From a checkpoint of a small segmentation model.
Model: 48-pixel images, encoder activation gelu, encoder width 384, decoder activation elu, decoder widths [48, 48, 96, 192].
Training: muon at rate 0.0045, held-out accuracy 96%.
Data: 97500 training examples, 3.6 epochs.
Rows from block 3 of the encoder of a small segmentation model, named by matrix and row number. Rows with one number belong to one neuron. Each number is 200 + 30 x the weight over its row's rms, rounded and kept within 0 to 999. All counts start at 0.
After each neuron's rows are labels from the 100 images, of 14976, where the neuron reaches its highest value: "colour at peak" is the nearest of a few named colours to the mean colour under the peak; "lies over" is the class under the peak. Only what is clearly more common there than usual is listed. The data: simulated stained blood smears. In brackets: how many of the 100.
# fc1: MLP up (encoder.blocks.3.mlp.fc1.weight, 1536x384), inputs 96-191
# fc2: MLP down (encoder.blocks.3.mlp.fc2.weight, 384x1536, transposed), outputs 96-191

fc1.8,189,139,167,223,220,162,182,300,206,190,224,166,196,209,193,189,206,197,210,190,212,163,215,228,189,239,250,155,207,205,229,181,239,252,162,131,232,227,174,178,169,195,210,207,208,206,170,185,178,273,257,194,217,175,194,173,169,145,218,210,166,249,199,193,168,216,178,235,187,254,199,253,164,228,192,184,217,177,192,185,179,163,234,232,199,218,237,206,229,185,203,191,203,266,182,182
fc2.8,216,210,223,215,205,168,149,150,199,233,149,274,182,210,234,200,179,142,199,196,195,188,204,183,166,209,213,184,177,259,135,204,206,180,255,208,238,197,161,215,227,197,225,250,190,114,197,196,230,233,174,191,246,207,173,169,152,250,187,202,240,204,198,208,270,224,167,226,240,196,238,128,196,227,209,253,225,155,113,198,199,204,155,150,198,156,254,204,268,239,210,175,203,199,234,160
colour at peak: grey (86)
lies over: large cell (92)

fc1.11,203,157,163,194,182,176,174,172,200,193,190,185,222,218,208,188,232,170,181,157,241,164,222,197,213,175,210,222,227,248,187,269,188,203,247,224,217,191,184,210,260,184,233,240,230,218,198,171,231,204,204,248,152,177,220,172,188,196,235,142,194,208,205,209,168,294,175,206,287,237,151,153,206,149,213,159,191,183,190,194,213,245,216,187,201,206,196,224,182,261,239,178,203,182,182,159
fc2.11,190,169,192,219,239,260,181,215,174,215,186,216,167,205,162,168,199,213,169,184,226,197,114,144,179,201,210,239,224,155,210,293,227,155,205,215,256,186,230,216,176,232,206,120,181,202,206,202,212,215,220,176,185,212,207,258,245,192,205,217,259,251,181,209,233,155,247,240,166,189,258,161,202,249,239,218,180,200,200,208,209,158,244,224,195,236,238,214,176,202,164,198,197,256,237,218
colour at peak: purple (85)
lies over: nucleus (84)

fc1.147,218,144,191,204,156,182,237,142,212,183,261,183,205,199,240,229,232,222,183,248,188,164,186,183,151,158,163,230,168,194,164,232,228,165,249,196,188,189,185,174,214,182,243,208,210,203,194,165,209,180,183,223,226,176,187,180,163,177,188,195,187,264,251,175,258,224,184,203,222,189,202,245,172,209,177,195,215,213,217,196,234,177,211,215,204,227,169,182,238,191,228,148,203,196,207,246
fc2.147,211,182,168,200,239,229,204,227,223,216,193,209,198,188,190,165,203,200,144,168,189,168,221,235,203,201,205,233,153,214,118,183,208,204,175,254,168,205,208,213,233,174,235,173,194,200,248,277,218,162,183,148,212,223,240,225,164,197,171,164,198,166,203,210,214,193,156,206,198,207,206,247,241,204,189,192,191,144,201,238,232,207,220,156,203,300,192,213,214,217,160,206,188,155,163,190
colour at peak: grey (35)
lies over: large cell (50)

fc1.588,208,214,225,246,244,168,169,234,223,152,203,187,209,187,196,212,176,185,196,199,192,192,206,264,167,230,204,199,227,186,202,219,238,224,213,219,166,175,255,235,196,220,211,197,212,206,174,159,230,221,226,167,257,214,192,191,191,227,209,197,140,166,187,222,115,170,235,180,212,238,223,221,163,215,217,183,175,179,198,174,222,183,191,221,125,217,197,266,199,184,164,224,190,109,215,240
fc2.588,227,203,175,225,218,121,238,187,189,244,213,207,227,183,251,159,200,207,164,198,182,182,172,241,191,227,170,223,189,183,164,229,155,161,187,197,230,176,225,179,161,272,185,178,212,184,210,237,204,161,138,243,206,155,199,180,197,188,185,215,220,214,223,211,214,266,214,186,256,166,203,172,186,205,197,252,209,246,254,186,218,212,179,178,219,187,190,225,230,220,153,194,179,171,189,178
colour at peak: pink (99)
lies over: small cell (86)

fc1.371,194,189,181,240,236,192,214,186,207,217,208,149,217,171,201,149,189,183,221,185,221,105,228,185,170,200,209,154,145,163,143,217,188,220,203,247,252,209,188,229,242,204,220,220,208,162,190,199,212,189,202,201,200,237,211,188,185,146,208,197,221,226,136,231,194,172,210,157,184,230,205,190,161,155,223,149,165,237,223,131,165,260,236,198,194,159,226,219,172,221,249,202,191,131,190,268
fc2.371,264,233,183,197,168,199,193,218,244,170,212,161,149,157,221,196,209,166,215,250,133,205,237,185,232,187,187,204,259,196,209,239,178,247,284,171,190,202,265,207,228,201,194,199,214,178,212,206,184,203,181,200,164,157,156,202,208,192,224,195,131,197,203,234,235,262,212,239,194,224,193,238,220,223,234,245,214,207,164,201,206,151,185,232,181,179,233,206,221,162,229,208,208,214,218,178
colour at peak: pink (97)
lies over: small cell (65)

fc1.163,232,174,235,157,199,183,225,208,218,229,190,240,197,196,197,190,172,189,218,231,209,240,200,216,186,233,243,226,205,201,208,199,203,232,269,169,316,210,198,168,207,226,273,174,133,214,158,191,197,131,173,192,209,200,239,187,167,147,238,194,219,246,200,189,221,241,204,177,140,235,129,183,193,167,223,201,238,225,243,205,183,179,196,228,232,167,214,228,205,230,154,257,163,171,198,216
fc2.163,198,179,215,269,203,193,194,185,233,238,200,166,192,188,233,189,222,216,169,232,188,180,212,227,254,166,236,229,174,217,149,225,175,228,229,168,213,272,228,202,218,174,218,193,231,230,220,199,212,200,181,228,153,159,153,186,172,268,229,199,209,169,215,155,205,236,202,226,232,191,218,211,180,154,205,229,182,213,179,218,212,170,257,177,86,182,179,149,206,224,252,177,244,219,203,256
colour at peak: grey (71)
lies over: large cell (72)

fc1.395,141,247,162,179,177,159,208,207,233,178,188,284,199,209,183,223,187,203,158,212,194,189,216,231,232,195,227,194,159,232,192,174,166,206,243,224,224,185,164,235,236,204,166,187,207,198,210,213,199,264,196,276,215,205,203,183,188,199,189,192,141,223,208,210,201,202,226,199,227,182,194,199,157,208,142,159,222,210,200,198,198,237,239,209,215,241,198,215,199,178,179,170,192,205,229,207
fc2.395,193,164,204,221,194,147,153,238,199,235,160,195,249,178,270,209,132,203,239,174,244,224,244,192,157,137,198,204,196,189,175,211,148,249,227,185,200,126,192,173,171,205,238,235,241,192,158,216,201,235,190,190,221,266,186,162,174,246,230,202,237,181,182,248,204,214,202,200,216,215,224,173,186,193,215,231,232,144,225,206,158,198,187,227,118,168,219,213,204,228,159,233,231,228,193,221
colour at peak: purple (61); grey (32)
lies over: large cell (90)

fc1.442,220,145,110,135,237,120,215,139,189,235,217,229,169,202,208,209,259,212,168,202,205,204,225,188,223,193,208,223,237,215,223,158,190,160,216,160,186,197,244,210,265,171,179,177,153,162,162,189,178,180,203,210,179,203,190,238,206,157,188,209,205,167,220,169,208,155,210,206,147,149,245,160,180,193,239,174,202,159,196,226,144,187,204,198,265,191,144,195,194,184,258,185,201,188,205,164
fc2.442,135,199,175,180,158,228,190,222,217,219,217,243,210,211,161,176,211,180,219,206,208,226,199,251,183,214,109,217,196,226,214,208,232,192,159,213,211,236,176,245,141,162,272,192,198,247,192,212,208,211,202,178,176,167,178,170,170,212,263,239,230,177,191,210,237,219,174,153,212,142,155,204,231,170,174,184,176,206,219,208,211,237,246,134,199,173,219,186,236,200,171,205,187,202,173,186
colour at peak: pink (98)
lies over: large cell (73)

fc1.652,188,222,234,210,211,223,233,241,188,176,202,229,112,165,192,250,181,243,203,249,185,203,170,238,134,175,208,188,208,213,179,205,179,195,208,182,206,223,144,209,211,136,195,240,259,178,164,221,191,176,203,236,227,244,204,222,210,188,219,212,201,183,155,201,230,212,218,206,167,156,195,245,150,196,216,225,176,205,170,205,196,173,147,190,204,166,256,247,201,218,185,174,236,199,114,271
fc2.652,175,233,143,177,210,160,211,178,219,195,191,181,219,203,238,185,188,189,204,141,162,162,159,194,240,162,227,179,205,181,169,202,202,213,191,223,227,215,242,189,170,232,176,204,219,192,182,132,179,165,237,223,167,149,207,190,193,203,212,250,242,217,232,183,224,247,227,179,163,143,194,184,191,185,181,177,171,150,219,239,209,230,224,168,216,240,233,162,165,204,242,203,176,151,177,197
colour at peak: pink (98)
lies over: small cell (80)

fc1.350,186,208,239,225,140,215,173,201,226,232,146,169,231,220,202,160,245,205,197,195,187,276,213,233,190,250,214,172,187,215,184,229,210,207,187,170,202,151,265,175,174,203,200,266,189,235,224,247,160,181,252,187,136,191,227,210,230,189,218,201,184,212,190,177,212,194,159,196,193,195,207,243,201,172,162,195,160,194,271,211,215,223,221,212,183,173,160,157,225,188,202,244,195,198,188,218
fc2.350,210,172,199,178,185,186,238,146,193,190,233,222,227,159,180,225,166,194,243,181,231,208,170,151,196,180,219,201,106,185,204,169,229,159,195,176,200,230,194,241,228,254,221,170,233,181,192,222,198,164,164,194,188,200,147,205,163,204,248,221,218,179,231,202,233,222,183,196,225,183,168,182,224,163,208,138,176,230,130,190,155,213,186,243,232,228,259,215,221,173,160,225,224,219,191,174
colour at peak: grey (31)
lies over: large cell (39)

fc1.335,160,212,216,147,153,171,231,174,254,168,179,196,184,200,194,225,220,182,206,215,201,171,168,149,210,263,210,232,189,135,183,240,245,219,156,192,163,223,227,237,226,175,168,160,132,204,175,196,235,182,225,216,173,191,192,210,215,160,172,211,175,180,205,174,208,204,250,211,190,154,207,145,194,222,176,225,227,246,171,213,178,207,205,224,215,173,209,210,217,218,211,213,209,239,254,185
fc2.335,177,160,189,239,208,214,182,178,245,212,213,180,200,254,218,193,214,229,188,225,275,207,256,174,175,185,211,177,177,203,184,204,164,188,229,200,244,192,217,171,216,167,163,192,225,215,222,145,215,242,245,209,244,210,223,237,161,230,195,190,181,223,235,223,214,213,214,222,199,182,192,235,211,198,163,167,176,196,184,209,196,197,197,167,157,262,174,197,217,227,202,187,216,154,215,126
colour at peak: purple (59)
lies over: nucleus (37); large cell (35)

fc1.553,215,179,205,206,185,222,217,205,205,222,193,125,166,189,235,207,203,205,187,167,224,183,219,202,215,185,197,200,192,190,231,153,185,172,231,158,209,176,177,286,191,214,165,159,212,167,185,157,202,249,151,207,197,164,211,241,176,189,246,221,228,177,192,212,237,216,213,183,188,173,201,190,175,226,140,180,186,179,252,269,245,194,250,198,224,218,203,235,266,195,170,220,237,187,212,211
fc2.553,239,217,127,258,185,147,211,188,200,191,153,260,205,198,264,163,218,228,173,214,197,144,209,202,168,191,223,183,150,188,165,199,249,210,228,197,207,175,179,187,229,243,185,169,245,199,264,168,155,201,192,210,231,197,237,210,182,255,121,176,221,182,157,206,210,207,167,139,254,155,215,182,164,247,184,270,233,166,204,189,189,212,196,184,176,195,227,181,147,182,200,208,213,209,186,231
colour at peak: purple (57); grey (32)
lies over: nucleus (64); large cell (26)

fc1.178,205,157,234,138,177,215,186,197,215,284,191,179,220,182,253,192,180,204,182,213,188,190,184,176,234,174,211,196,170,220,218,202,176,161,240,219,220,126,194,197,148,183,142,207,193,154,173,137,168,233,165,226,159,213,241,216,216,223,216,187,178,190,123,219,222,216,179,164,191,185,205,203,165,200,184,187,204,208,211,223,189,191,198,175,212,177,201,277,183,196,203,223,241,182,180,190
fc2.178,268,198,252,216,200,160,202,196,246,179,220,148,209,164,213,201,207,187,154,139,214,200,213,226,227,172,223,181,203,193,202,215,192,174,183,182,178,225,183,193,192,217,201,244,256,155,212,208,149,156,177,235,219,232,204,195,277,235,226,190,239,199,235,211,205,201,234,199,221,191,217,225,198,188,203,251,173,170,212,247,218,236,185,214,193,271,254,99,247,225,187,186,188,184,198,244
colour at peak: pink (99)
lies over: small cell (73)

fc1.373,257,173,194,167,153,161,140,222,273,167,164,190,209,180,140,197,241,242,240,188,175,152,213,198,228,196,185,222,191,223,207,211,166,170,132,142,180,209,236,214,200,208,203,155,153,209,163,216,177,178,163,219,183,198,167,211,232,200,173,145,227,216,192,194,208,217,183,183,197,210,195,213,207,175,208,248,217,264,204,241,188,224,225,160,211,223,216,208,235,196,212,175,191,214,212,212
fc2.373,152,237,135,197,195,221,185,163,181,214,223,228,205,158,224,175,209,201,166,158,202,199,184,214,176,231,250,194,180,155,212,209,219,186,218,238,228,164,233,215,204,183,189,159,244,179,264,181,240,194,192,228,206,220,237,229,186,186,246,178,248,157,172,206,217,170,201,207,174,206,205,196,199,218,186,150,182,157,222,179,170,194,153,210,172,205,224,189,163,244,178,249,238,193,164,180
colour at peak: purple (56)
lies over: nucleus (74)

fc1.535,165,227,220,234,200,199,218,236,200,212,198,241,141,237,236,196,212,217,203,160,214,243,171,164,206,162,221,164,222,238,201,190,187,172,170,212,177,188,138,189,192,207,206,189,212,194,163,188,136,183,255,226,226,185,213,224,254,195,208,129,210,209,204,158,190,134,225,196,244,226,142,156,146,185,185,213,215,190,186,228,188,155,241,144,192,257,154,168,242,201,150,211,211,182,240,223
fc2.535,258,174,205,214,205,195,242,224,183,125,214,194,197,169,205,186,222,231,188,204,225,167,185,167,189,202,211,199,184,248,213,210,218,199,166,213,113,173,156,213,139,205,214,213,197,222,202,213,217,214,198,260,218,261,225,223,157,170,236,179,215,186,230,189,231,233,204,244,209,219,192,217,222,233,174,249,216,207,230,178,252,206,188,174,193,189,201,222,160,172,218,206,209,211,185,141
colour at peak: pink (96)
lies over: small cell (68)

fc1.738,211,218,183,203,210,190,209,165,144,195,167,166,162,235,181,174,237,205,179,210,194,224,199,255,201,162,208,192,194,149,150,221,256,182,239,186,177,156,187,195,172,207,180,194,224,173,166,221,171,246,235,198,206,177,217,219,200,147,169,147,172,210,215,208,177,201,127,206,192,187,220,115,175,200,162,196,181,245,215,161,178,220,180,209,238,179,261,211,201,192,130,217,222,218,246,194
fc2.738,169,233,223,233,145,202,181,219,185,156,218,213,201,178,188,222,216,182,227,225,218,175,214,208,182,266,200,245,171,251,139,169,191,217,192,171,224,199,227,224,184,213,177,178,247,191,210,164,169,166,219,183,146,184,186,201,213,253,191,184,196,176,222,168,193,236,226,253,182,206,212,228,221,224,201,204,191,195,189,221,169,137,181,227,178,202,156,179,213,208,206,197,218,188,141,162
colour at peak: grey (38)
lies over: large cell (76)

fc1.121,160,192,196,258,169,221,151,191,190,215,207,195,198,173,219,242,197,173,186,196,229,169,165,226,209,178,204,215,204,199,182,145,183,219,241,261,192,233,211,199,156,191,195,197,242,209,204,195,222,184,189,136,160,194,165,209,184,203,205,196,201,217,188,190,229,203,161,198,180,211,195,218,190,249,174,225,208,222,170,202,223,262,223,205,183,175,260,242,255,211,226,180,177,183,187,189
fc2.121,191,170,165,184,229,164,187,249,246,169,200,188,192,210,249,173,184,213,176,134,162,206,235,142,156,226,184,217,183,191,176,222,215,215,208,135,211,195,173,156,260,172,257,255,196,156,221,214,176,228,191,172,214,220,242,119,236,225,161,193,177,140,201,183,223,204,226,245,213,198,187,146,160,194,213,203,170,124,218,252,221,198,262,112,221,171,175,206,234,202,219,219,205,170,192,206
colour at peak: grey (82)
lies over: large cell (79)

fc1.81,193,171,152,230,211,207,159,199,238,199,189,173,154,171,168,207,202,213,258,202,164,168,166,237,234,231,168,178,230,192,175,249,260,178,150,198,182,211,246,189,243,209,229,187,207,218,210,229,239,212,236,176,165,206,222,178,254,223,212,226,235,199,205,152,206,232,202,187,232,187,172,228,174,258,228,251,182,184,206,200,203,219,156,196,199,220,186,179,247,214,210,213,213,183,224,192
fc2.81,215,200,153,137,184,193,160,228,256,176,186,180,168,207,230,244,231,246,218,182,223,182,184,132,162,172,149,209,227,193,187,171,239,263,189,195,174,144,211,234,195,192,179,253,198,232,204,171,228,201,166,185,231,153,193,199,153,191,183,179,264,230,259,155,214,189,218,202,162,193,204,194,201,163,204,167,201,209,133,180,200,204,215,278,185,192,237,192,220,221,193,232,216,143,206,243
colour at peak: purple (83)
lies over: nucleus (71); large cell (29)

fc1.759,157,195,242,261,210,224,146,169,192,154,136,175,188,259,206,232,196,145,205,200,212,205,188,208,201,220,178,204,237,215,156,232,210,166,186,178,186,212,262,245,209,220,179,189,199,226,133,143,192,175,209,225,159,212,186,202,166,250,171,184,186,218,221,193,186,205,269,207,189,207,234,237,221,165,171,278,236,188,214,159,157,173,218,176,216,207,219,206,202,223,210,219,214,185,223,192
fc2.759,206,170,221,183,198,237,218,199,188,210,208,203,205,207,259,207,204,179,201,155,187,202,110,211,215,128,184,207,187,217,223,166,202,207,178,214,250,210,196,227,177,239,196,188,195,153,251,140,217,219,197,198,208,211,212,247,238,233,179,157,166,201,161,141,218,192,182,188,195,208,175,222,235,213,223,212,225,267,136,207,201,246,168,188,174,232,216,269,189,175,205,226,190,212,144,199
colour at peak: grey (29)
lies over: small cell (79)

fc1.592,222,208,199,193,160,247,180,226,261,216,167,159,163,204,171,177,177,209,156,142,234,218,289,185,198,233,237,218,168,202,205,185,183,228,198,218,208,200,240,182,222,272,197,205,139,188,174,226,193,256,205,204,169,235,192,156,235,162,171,218,195,251,199,181,213,215,181,167,174,208,173,183,189,191,235,182,208,154,179,224,171,185,205,242,210,154,166,187,186,219,184,194,227,156,227,183
fc2.592,197,166,179,216,181,199,203,196,188,216,193,225,243,197,173,175,183,198,134,216,176,192,220,157,177,225,186,215,188,179,180,193,173,208,228,251,176,201,184,176,194,261,237,164,239,254,218,188,191,157,184,225,242,209,180,215,187,232,217,151,208,148,185,174,211,170,176,194,144,256,174,220,188,183,225,203,235,213,166,229,180,222,195,222,244,227,247,208,183,140,249,251,193,269,163,215
colour at peak: pink (99)
lies over: small cell (89)

fc1.475,164,201,180,244,289,212,262,233,213,196,151,196,214,164,187,203,178,255,230,186,228,193,192,237,217,167,217,184,228,218,218,209,192,183,158,157,194,220,187,162,205,168,189,192,221,203,188,248,245,190,210,140,199,191,152,155,214,229,180,187,227,224,253,190,159,233,212,195,178,198,187,191,187,171,199,182,158,204,165,226,194,179,154,260,203,239,192,166,232,224,158,195,265,225,193,163
fc2.475,247,183,153,199,162,224,174,183,193,203,253,182,203,192,215,207,193,193,148,208,217,170,204,166,215,191,234,229,172,225,170,207,193,158,168,150,184,183,224,187,216,236,210,177,184,243,214,174,212,145,165,242,195,209,139,215,234,212,192,196,219,196,229,239,187,193,167,255,207,214,188,132,167,210,233,217,176,172,207,226,194,244,226,172,242,268,199,175,183,168,167,155,222,157,272,203
colour at peak: pink (98)
lies over: small cell (71)

fc1.519,173,237,193,180,199,220,193,225,182,186,163,210,207,232,178,159,172,172,228,202,217,217,171,167,214,208,212,161,188,185,199,209,238,197,205,212,148,216,244,194,130,191,195,251,204,213,152,239,172,219,208,212,197,192,183,229,195,191,227,211,196,170,144,181,206,201,242,152,216,153,198,210,188,191,223,142,262,166,236,208,210,203,216,188,183,222,178,225,175,219,181,218,185,169,205,215
fc2.519,163,175,157,188,192,190,171,198,209,192,217,267,184,201,216,223,204,209,204,174,179,203,215,215,186,228,151,203,245,163,202,246,203,130,178,190,253,202,230,184,204,209,250,127,175,189,206,130,229,232,261,246,146,217,207,216,250,217,138,152,219,226,170,169,207,151,223,268,198,215,247,240,180,208,162,253,158,223,198,173,196,192,214,232,207,253,202,167,145,172,206,161,186,217,137,166
colour at peak: purple (38)
lies over: large cell (93)

fc1.135,168,167,189,177,222,197,179,232,230,218,192,219,196,186,205,153,207,229,181,210,187,270,251,204,192,232,223,227,173,152,222,173,194,233,229,227,241,218,211,197,191,198,218,219,213,213,214,195,232,204,180,237,171,188,250,255,184,173,201,168,223,213,198,172,184,140,186,186,241,240,221,206,152,223,229,161,216,163,205,220,188,183,206,208,225,180,266,211,184,136,217,195,153,220,163,165
fc2.135,249,183,180,202,139,171,199,181,195,198,179,213,202,191,180,194,272,135,169,204,207,180,179,197,174,228,243,167,232,219,174,271,209,222,165,206,174,204,183,215,178,216,232,119,204,185,160,181,169,205,221,158,253,137,168,201,180,179,195,183,219,199,259,174,193,183,251,240,220,140,181,196,216,207,181,194,205,139,229,215,173,168,232,171,224,207,204,199,213,175,221,223,177,198,162,163
colour at peak: pink (97)
lies over: small cell (73)

fc1.638,192,211,138,155,184,189,240,200,201,202,144,152,251,147,247,176,159,228,227,195,228,192,206,226,210,195,154,235,182,236,217,239,196,192,213,213,155,222,177,238,215,195,154,178,169,191,255,206,235,190,184,190,191,161,154,196,240,223,162,202,231,189,201,217,178,146,214,227,204,211,172,111,224,177,198,233,113,199,168,193,233,190,216,160,186,219,190,216,222,256,262,189,207,168,237,208
fc2.638,163,247,198,222,203,204,201,236,239,166,223,183,166,242,151,192,237,185,156,222,193,206,177,199,167,199,217,179,172,190,183,205,224,226,184,178,186,180,175,208,258,254,213,225,200,182,178,195,194,178,219,172,248,227,242,161,178,224,202,203,182,201,239,225,212,227,157,203,173,207,229,217,146,229,186,206,232,168,175,232,189,234,189,175,210,195,200,176,231,211,182,159,181,185,184,206
colour at peak: purple (67)
lies over: nucleus (70)

fc1.520,141,180,221,158,196,182,198,145,154,176,237,222,238,193,183,196,162,175,198,190,184,196,256,256,157,193,181,195,201,221,155,256,215,181,250,157,159,227,167,190,202,233,141,211,153,212,169,189,183,184,230,210,230,170,188,233,163,195,152,219,223,188,167,200,237,188,193,148,232,223,233,226,229,216,178,159,192,201,191,198,177,168,202,198,169,277,181,267,160,195,135,208,238,189,176,229
fc2.520,184,248,168,153,234,210,193,201,161,181,202,206,206,148,175,223,212,208,203,239,236,244,186,200,200,204,220,200,170,191,197,246,190,188,175,191,154,232,156,237,232,199,156,178,206,180,187,189,219,199,176,165,189,240,185,174,226,258,179,221,262,230,154,212,152,253,201,157,226,174,223,223,182,211,181,159,213,175,199,144,262,219,226,243,198,211,209,199,209,186,183,219,128,167,206,172
colour at peak: pink (96)
lies over: small cell (86)

fc1.456,139,153,209,200,221,233,196,177,174,197,191,169,185,167,231,164,217,231,165,189,166,239,244,155,234,208,171,181,167,181,179,195,169,245,170,184,178,184,238,247,233,198,199,216,159,202,207,219,252,199,250,202,158,183,218,214,207,192,200,212,224,232,187,190,178,252,206,132,193,153,215,177,216,207,170,158,171,251,222,179,131,164,264,202,196,176,216,203,211,234,191,214,209,159,215,216
fc2.456,157,226,164,171,215,211,243,267,204,200,226,166,168,226,199,173,202,182,206,229,191,157,212,186,245,230,205,157,244,210,192,232,244,174,178,227,215,220,99,201,210,214,179,209,218,199,186,214,202,211,209,224,224,214,193,186,243,191,216,163,267,201,198,189,153,157,167,184,179,212,218,206,172,185,209,143,235,168,173,158,244,200,194,275,206,205,197,167,209,239,202,204,232,160,185,219
colour at peak: pink (97)
lies over: small cell (79)

fc1.712,171,202,242,144,231,212,192,181,127,243,196,156,251,268,229,208,157,211,188,197,239,213,185,167,193,185,233,185,212,212,193,168,187,238,216,185,160,251,241,174,221,188,166,169,206,188,216,180,168,216,192,194,206,199,183,200,173,201,197,199,193,158,187,181,245,141,200,164,156,225,185,209,197,127,204,205,191,221,175,170,208,214,253,194,194,247,174,178,161,169,236,184,251,237,196,216
fc2.712,170,189,207,207,196,204,227,183,157,215,218,271,180,216,193,195,184,214,235,215,205,219,249,200,203,197,242,167,210,256,175,220,183,177,236,223,238,262,223,237,162,195,199,255,233,176,245,170,246,202,236,239,167,242,222,199,239,180,201,177,184,198,195,184,192,155,223,292,241,171,230,184,195,211,163,221,227,233,204,215,210,188,169,192,208,213,235,208,180,195,197,185,169,207,157,186
colour at peak: grey (80)
lies over: large cell (68)

fc1.632,133,150,195,209,163,195,184,215,208,186,168,205,189,186,168,199,211,212,168,213,209,160,182,201,214,212,214,210,246,157,200,221,181,221,234,215,121,202,149,231,92,217,164,180,227,233,188,209,194,124,205,151,201,165,173,167,240,196,183,221,167,133,180,205,218,197,215,196,175,219,192,202,201,211,237,165,203,122,238,164,181,167,202,212,203,223,242,199,202,205,216,141,252,215,236,163
fc2.632,245,177,171,205,230,203,228,189,192,208,197,176,192,160,170,225,190,169,187,183,197,171,188,271,191,219,175,190,212,201,193,192,153,200,161,161,223,258,150,205,245,229,205,204,183,146,207,234,232,275,249,186,176,174,214,226,191,150,242,221,306,278,230,172,180,198,228,205,184,197,239,186,129,189,217,180,204,148,253,234,189,192,230,220,211,234,132,157,211,177,160,178,225,214,198,204
colour at peak: pink (96)
lies over: small cell (73)

fc1.246,206,204,246,171,199,176,232,207,251,190,261,183,218,221,221,261,219,170,202,193,163,183,165,261,188,195,194,187,204,162,199,189,171,237,142,203,188,196,217,155,181,179,257,236,188,205,159,190,204,214,226,198,212,223,127,189,145,220,203,142,201,230,182,196,217,213,213,244,136,207,185,196,161,208,187,147,193,193,214,212,209,257,202,190,189,219,223,232,166,169,229,250,177,222,203,229
fc2.246,154,219,159,176,220,167,224,218,203,150,168,146,222,213,187,220,189,193,232,214,184,205,253,182,170,183,179,214,171,241,179,205,202,129,166,171,176,224,224,147,190,195,210,196,206,202,181,166,188,249,219,195,178,209,244,143,220,199,198,149,220,165,235,159,205,268,169,231,212,193,247,213,218,218,131,202,189,234,188,133,265,164,164,170,227,237,197,142,247,149,200,186,209,198,238,195
colour at peak: grey (90)
lies over: large cell (100)

fc1.176,225,176,144,162,211,181,178,196,196,166,178,170,218,246,189,204,164,206,188,215,202,215,228,156,208,223,229,200,216,218,172,224,170,190,208,176,166,221,212,205,212,189,162,257,203,181,202,232,212,210,178,227,207,185,196,185,193,194,171,230,239,238,189,186,141,188,214,186,174,189,214,191,196,187,176,257,245,196,182,201,179,191,210,280,176,150,185,193,220,190,171,226,193,203,159,213
fc2.176,229,218,191,219,183,219,146,208,246,170,134,213,188,200,239,186,224,170,282,215,217,193,180,242,197,224,199,221,202,224,188,187,188,199,143,235,246,153,158,186,181,251,197,231,184,209,184,227,179,162,171,183,224,198,191,150,184,197,207,168,218,252,264,223,211,214,202,210,177,211,223,197,203,225,221,186,220,173,170,211,197,189,215,206,222,196,234,233,178,191,193,182,238,228,181,218
colour at peak: grey (98)
lies over: large cell (74)